Rows from block 5 of the encoder of a small masked spectrogram model, named by matrix and row number. Rows with one number belong to one neuron. Each number is 500 + 25 x the weight over its row's rms, rounded and kept within 0 to 999. All counts start at 0. Numbers have three digits each.
After each neuron's rows are labels from the 100 clips, of 14848, where the neuron reaches its largest size: "responds to" is what is common among them; "peak in band" is the frequency band that holds the peak. Only what is clearly more common there than usual is listed. The data: melodies that start on their tonic, played by one synthesised instrument.
# gate: MLP gate (encoder.blocks.5.mlp.gate.weight, 1024x384), inputs 96-191
# fc1: MLP up (encoder.blocks.5.mlp.fc1.weight, 1024x384), inputs 96-191
# fc2: MLP down (encoder.blocks.5.mlp.fc2.weight, 384x1024, transposed), outputs 96-191

gate.719:492496518487475516495509488520522529564484512446499506489533499517518488505527522532472507498506473495533512536521564545502450439493479540533488468517525541500475476504518461499521480456508487499502476484519502502483490506453499509513505495499521487484523569497475522536518445512489457515
fc1.719:516441484483521480504533443504488513484477439519529459480539488471532483529533495525530489467447471507519500504473529500530454481503501505489518514534492501492526453502502495486469565538487478517511486502520474524494434533516530507487473563553497506504469499559503499475506491504536510517
fc2.719:521501516490491485541485531533531502542534478498510484493514525507489503487497489486521526524498508498522519514464479490477525543488502520480512477466510488451516486473557485505495489515486490524525467464492479503468524473532502471524518471533495472474538442497462507487500407516512489490
responds to: piano-like; bass guitar-like
peak in band: 2000 to 4000 Hz

gate.436:502487492518474479485534520491526517501471495512520543494506479491506499536504528529515490488506545495529491506560457519497443488465559542487504543489485466508515470468499482440509525471497460495530483505474532534538529476467502500463500523522490511489471503455485552495525504472499516488
fc1.436:489509529518567459484473494506525499489522458480536505487506494477490501509473509511489546520475502503525515499511507506507472498446539520545486519483467489515525517511494480489511522444481502470479473496470510520507512476459505482472503508495497525478484513470467534547524527504480517524
fc2.436:472541491494509523469507493483455488518508540497490520528515497456486570561493479461476544555485505523471486492491487507498505464519472500474496533450511519453465488514525452493502490534476502507507518503476500484441469515457497507450533475519541469482496524481487521529502527540528530478
responds to: piano-like
peak in band: 4000 to 8000 Hz

gate.674:485529484457511499514468546489505472526457520515504501490513545466514491523535499489484507499508492471493522502474524500502536533538486498444461501494502493524516537496484506462485535534461502515489501468492491499505505519519532519544465464592470527520525483453482487527478529487481456484
fc1.674:489461527484497479521514495475493489472492532488509516488475508487516486495519497496522517492548553480470486541525462557496472495516523516511515471468537519515467491494530525489537490479512480475480537507537533516478503506488484509497492537476511503472506525481510453495495492530502546529
fc2.674:505541518481511517477532486446467492480519478485506524508516524460480472454439488534511523491446500496462553487483468481502513461498496519475506526467505489521500487477461513497509501538456520506495497493529477486491499517521520504468542518501482500526564459488489508495521491473510482510
responds to: the note A; pace: fast
peak in band: 250 to 500 Hz

gate.35:491533447503448479544492499468479472481516493506499473523555480472532502497512490540547494515489508521500517510509546515486487496512518523481506466489501471486542526498468495547510480485504496503514507480466529499521461479506532508543479494499512520503448464506500556501490518487434489514
fc1.35:525539519507443491483527505524469535476481525506485442485497490497492519493532481478478437535469501476475530484479477501533450495516525488508503472463515531486506535520471501510539519490468520485503501520502533495464514488501507520528495518506461526486510511496509502523479499514459564486
fc2.35:481500508505542497487432465526540463503544477508522504471509510484498507517493485481465501491497525537538528477489514518480520511459575479455481488526506522488496474463484475512495539508497487467479492557499485552506534490506494538514502527490439530551515475508452560471511543524521509486
responds to: bell-like
peak in band: 1000 to 2000 Hz

gate.114:489461475519481517567485515545537473532539492479546463496509495551459500496523469480517509508493491467502488451516514509513465448470457481533517475499516476457497502510470490465497471451446485518484497529534476451495477507481490490536537502490490530530494549526485524477545511506485522513
fc1.114:445490489499501503491456492553513513485492517503499526468495531546533535517473456555488471504527490505520484482460491523509503486519490495493511533457510511506533527493477516467489473552516480486500509516487544505498515508494489495498463537487522517501444496537543545480520481495503481450
fc2.114:492471438472486472511540508479490495499471478465530548510487559475459497480452517547512498507522531551440512558525542490479480486502494524500472484510441476486484501511496527481532492491485516507502532488553493461482473513506479525469526517485525515516527498507522497530468491456532517539
responds to: muffled (low-pass); organ-like
peak in band: 4000 to 8000 Hz

gate.635:456478511476484481506492462499491522472480511486479484526508530463501513487489484500483559494500541479525498532467509521533499471533487473564492510534503518480486479497496496477500490496467488475525482470462474496476486507481477527544494463521517478481504533451521479450520489523478460455
fc1.635:503479525487557480570490460532457486478531529499461517534506482500523483447477489516476482515477516508510519468492510512540517501517487549479488523503498476527484496553525516512443552535514498490472477494479508527501505478515493519530512504524499528486535479496534529509503493516453454470
fc2.635:464541508485529488490529509482472545464494500490427482506495539490536498537485516510496489459499499457474468509511492501483458474477472513461501486461510499516465501491515445479542490493490466516512472514452523516503511518499512484499485538498469466502481474466499534499490484557533512463
responds to: muffled (low-pass); vibraphone-like
peak in band: 4000 to 8000 Hz

gate.169:506516470479471499533517535472493499505505493504475467489525501516511499474454490535513484498443490513488520518532533529511499503503519538505493551500449510505510510567523433503467477550491469510500478492478517507479512469481513541515546502525505547506503460481551487503473545519455576486
fc1.169:514504540473508511489490509480469517501503516495522491531460513485480522494502497428538493483497510548503508470483525492466528460492496503526534522436479553484555491492450519494510549512478495531487497462493447503502505516522502473450483464498522519472485477537492502571523524470493483501
fc2.169:518547444503490490510525467458513528510501497479504509505477484524495470468461520551444536484467503514483502513493531589470469526540446476495555516461508500504476475513481496482497505488461515513487494496509509508529510499526514491539453510494446518490516479546536464504523497459491472544
responds to: the note A; bell-like; tonic: A
peak in band: 1000 to 2000 Hz

gate.458:518519457486550482550502506477485483493499522480512515526503499486451488519502496476527495477483537518486468535543483525477516493524465529500483494500475537502527484506480496498483536504501464493488502488489524530508464525497477486482475501506558461496496500556473476531468453508465500513
fc1.458:512495511467515472467441517458527493496474471510509483446523455480514546497531547489519470514491492489477520486486462479486493483506513471466520468484492513483519518514482468500483532490500540525476495470542474514484475496496442509494513470495446524486493506510490514461475507492443513506
fc2.458:470506462500470498505505547504480508523525481533430524498488517489536567527478539495472528514512512472517504474496518485544496486522521509486509485496463527513504494532529479532502510516495539498454485502522511497501498486508462483510504515496487542467494547454514504480507465548496539487
responds to: the note A; tonic: A; harpsichord-like
peak in band: 4000 to 8000 Hz

gate.568:459463476517524431516499462523500500528509582478510523521501507511480512468509524515528478516527505556457472482471490511478487532488522497521538494510481494508482461489528471479444500557516487472520501497511549510520464458476494513465516489528518509506492508515490465469520518500488493491
fc1.568:471474493474540502474516572480518499520501494507475513513477473492489473500508491453494544547483495460524491537494500520502533482505483544497498488467494469488485507482461503533505506482518477515495518502525505478482476515530484496544502483509510479487481575497523471449492505498530480494
fc2.568:528525530457475523476499470495491492487506523511494496497505487521516514547479501503490511500508485489516500499472496463454482471513492520489496492508522528512433440465512520473524514544453455523540523517517537495509512533469503473475427472504465539500484450519520479482498492465514520513
responds to: the note A; tonic: A; organ-like
peak in band: 2000 to 4000 Hz

gate.521:512487523496524479481501467504520515497521514511500473516495502528513502515506559501499465526481533434528513504491550467517479533531499466497469504536477484466480488509499482516545547482531494443487513485529508530536535482500478522479531487516472515455529513516494492477449505495527552551
fc1.521:491502524517519506498528517478516517481491509509509453485512501505513524532500522466514532497484488503521504475508525433554471514509448448484465511504500529499487523526484471538486544499472471530509461510522521510490551509534488511471445545519497466497495505520504498485465479493456476517
fc2.521:541470491504488477501451466497526480485494509514466511541494496498523476495524537483511476498496527488533542512497507468507528504482486464512472511483523519506479479508505499466505473550541506502467517515475521451485484477511455529502512460476471552512441546462476513497504463508548526494
responds to: the note A; square lead
peak in band: 1000 to 2000 Hz

gate.36:506454483535494552493458492509533506475497568481448520463465498534489478537501472537458477529546513505478500493517470534497467513521547531509505493506455502520538486502510490444487467489538473498504508464522465523497470531520500540492516513487488502528535503506536485508504510465552465520
fc1.36:493470524549507516507486495491526484487522514513447455489460528510486494503504490523427510525558537511510436520520508507506543494475510534504510487471490484502495491488493483512521466490499471485553506475514476506500480525501537514486477523484482513551574552532508495482488501463502506500
fc2.36:500501482498539501436525504450552485492492512482525485495534510483476513469491502495525506474525469516475500505506523471489494490529485467511483508512518491476479438533451484534489469497518501482457483457504504494477535502513481533512493469533450512512483479489495472485503519495523462530
responds to: muffled (low-pass); flute-like
peak in band: 4000 to 8000 Hz

gate.340:482496495450447542523501538522479520497533491475543511500503536483535480483539450543523468508512518523473539483497497528465456508476490496478496484509510479524476496512462508458482526545488503473493464528497534490491473494510524482500510543520536493473479520440529515505499535469482497501
fc1.340:507503468523523498475516500480484511483467514483476486465497464531467532508481547457455533500489452503509515537461516476483539473507498457524485516494503510540483504494479517487504509510503493505481525506500484575496525522491481508550494451482500477498532544535468490499496507544496478496
fc2.340:520470499511480506514512506503497465511562525499480454555470516490499499467504513486518513525523440480508517486483445526526472530545469501509493508470485501538505448515447492496512506473525513514526504477499507496498490477510471529512521558491472459466469512547502544500497523459484521526
responds to: bell-like
peak in band: 1000 to 2000 Hz

gate.741:483494501505477511543509469500497523496459498527525498477498512493520478484479524554497530502448467488499499516512530513525492462506493476475478442451505464502552513515536482494486520552516484507500525462538486495540456536508507486503514536489507522520491505490475501516557501496448462517
fc1.741:496474509475545525483517553506523466501475485471500497485513527502542529537509517448513464487494434526527479491515495508519446481516507479515489519487507533505533522498470484484533523489510497536486502518491496510444490508488508518489516522518497516545489478485524538434507515512463493491
fc2.741:528527498478469531412444454541508536492478480506480530489490525479504461491475483523500470535468482492499517496489512465482502497508490510498472510492479491516508463490527520543510504544529487491507507519515498529518500512544502536485511493456497530480519469538475518503493476485468470538
responds to: the note A; vibraphone-like; tonic: A; marimba-like
peak in band: 4000 to 8000 Hz

gate.686:504475481489471477519515552474476520514501518481508574543519501491488503513472524539493537474450491495466485493553537518503501513498512490499504476496512530486522486467565516477481470467489526513484495478463506518548487458456493512508468527475491515488497437522440497497544483500475524541
fc1.686:483483492533508498486492501485486508517550533495552498490475536489474502498495497505466484544475501522506488464499498526535446468544507464484491461494518498536519538509549500476494493505506502456483486458537518527537509493500493516507521491540540505469487478457472462507539505490460515501
fc2.686:467530511514482522454463477552482501477500503484501488481532511515496518511532481482546505526549466462538476484499533490488494493485479517468505500481524516499531515495492524557516485480477499516516514476500540479532507512469484498491510480492528499523510479484490420488516515511460554472
responds to: bell-like
peak in band: 1000 to 2000 Hz

gate.765:519488516478485504553516476511520484509504468482470485514511497504483472522557502494491477534513489464505488495535503470485499465500520540538497519482499455524513510513502457479520558513506478480475484472478513495500505510501517549484466505529523491469484528448481532506596488544480503496
fc1.765:458506513464523510520556505480526540542480487492477482549535503528482487460514527520521526462506491493526502545499489486501489472501498541523498501479471528495497533464514527509513531536537484502531455498455474453510520493497536513509489547483472504464508505495510475471496467484467510511
fc2.765:491488518487483506500539504473452521461528502514461500536486518457528497516526499541489515534505494489484516471500497540508498435478501501507498504499468494517488521500496487524509493498484469492496509514502525493508487517482493509506484496524542509503460533473516461505498480495509500527
responds to: piano-like; clipping
peak in band: 4000 to 8000 Hz

gate.105:473501513527534539481515533507451536505505490526526496513485512489482542483475460467505489463465490476473523456489543474522490464521498484525494526489498509474499536513465476452500509466494450494496517492507457491495478471506498514481502493513503534540502486532522430504516561494533484538
fc1.105:506472449501502478497503499536488487495499510499476442525484463523496514493525559514497500510536489473547468479497530475534522513459496477524459480533530491505483468490528508535497495516467519486524463501493488524530495506542464486484504474498529526441500523516501544535478511493557515492
fc2.105:503486576467509526481513501486534495526538516500567467505485512554458489505500484512491511502493478502497548505488460508498489514477471479499494477499509501516501506500496497490522489505482495529535512507491528479490551451475473441489483482504552524492514541453478479490519528487507501552
responds to: the note A; tonic: A; string section-like
peak in band: 4000 to 8000 Hz

gate.616:525473480467523477445460492525532516487553492487461483488515516472498482477459462551503492490502515472492483513501545517459493498540564499474490455481511494484523498518528517481513489524523474470492504498523527503510516493493515501521488531474516493478520490495444500486480524455468502513
fc1.616:460502446541531520537486530494514490495449487466520511464463533500490474520481451519526541487505525507475528498545514511485499503495506516512522539499490495509551535501445499485450525486498485506462473532505474545491504504518462511491519494509442494527469510488489558513503519510514514536
fc2.616:544466510489507529465436518530485536488523527495530539536496517478471484539494494497485456522467504450524485483541467542513494524458504492478484454494522498481533484505498486514510513529519495498484483487508511469475457475466563473513537514536535495518474514466474498523516488523523507509
responds to: bell-like; tonic: G#
peak in band: 1000 to 2000 Hz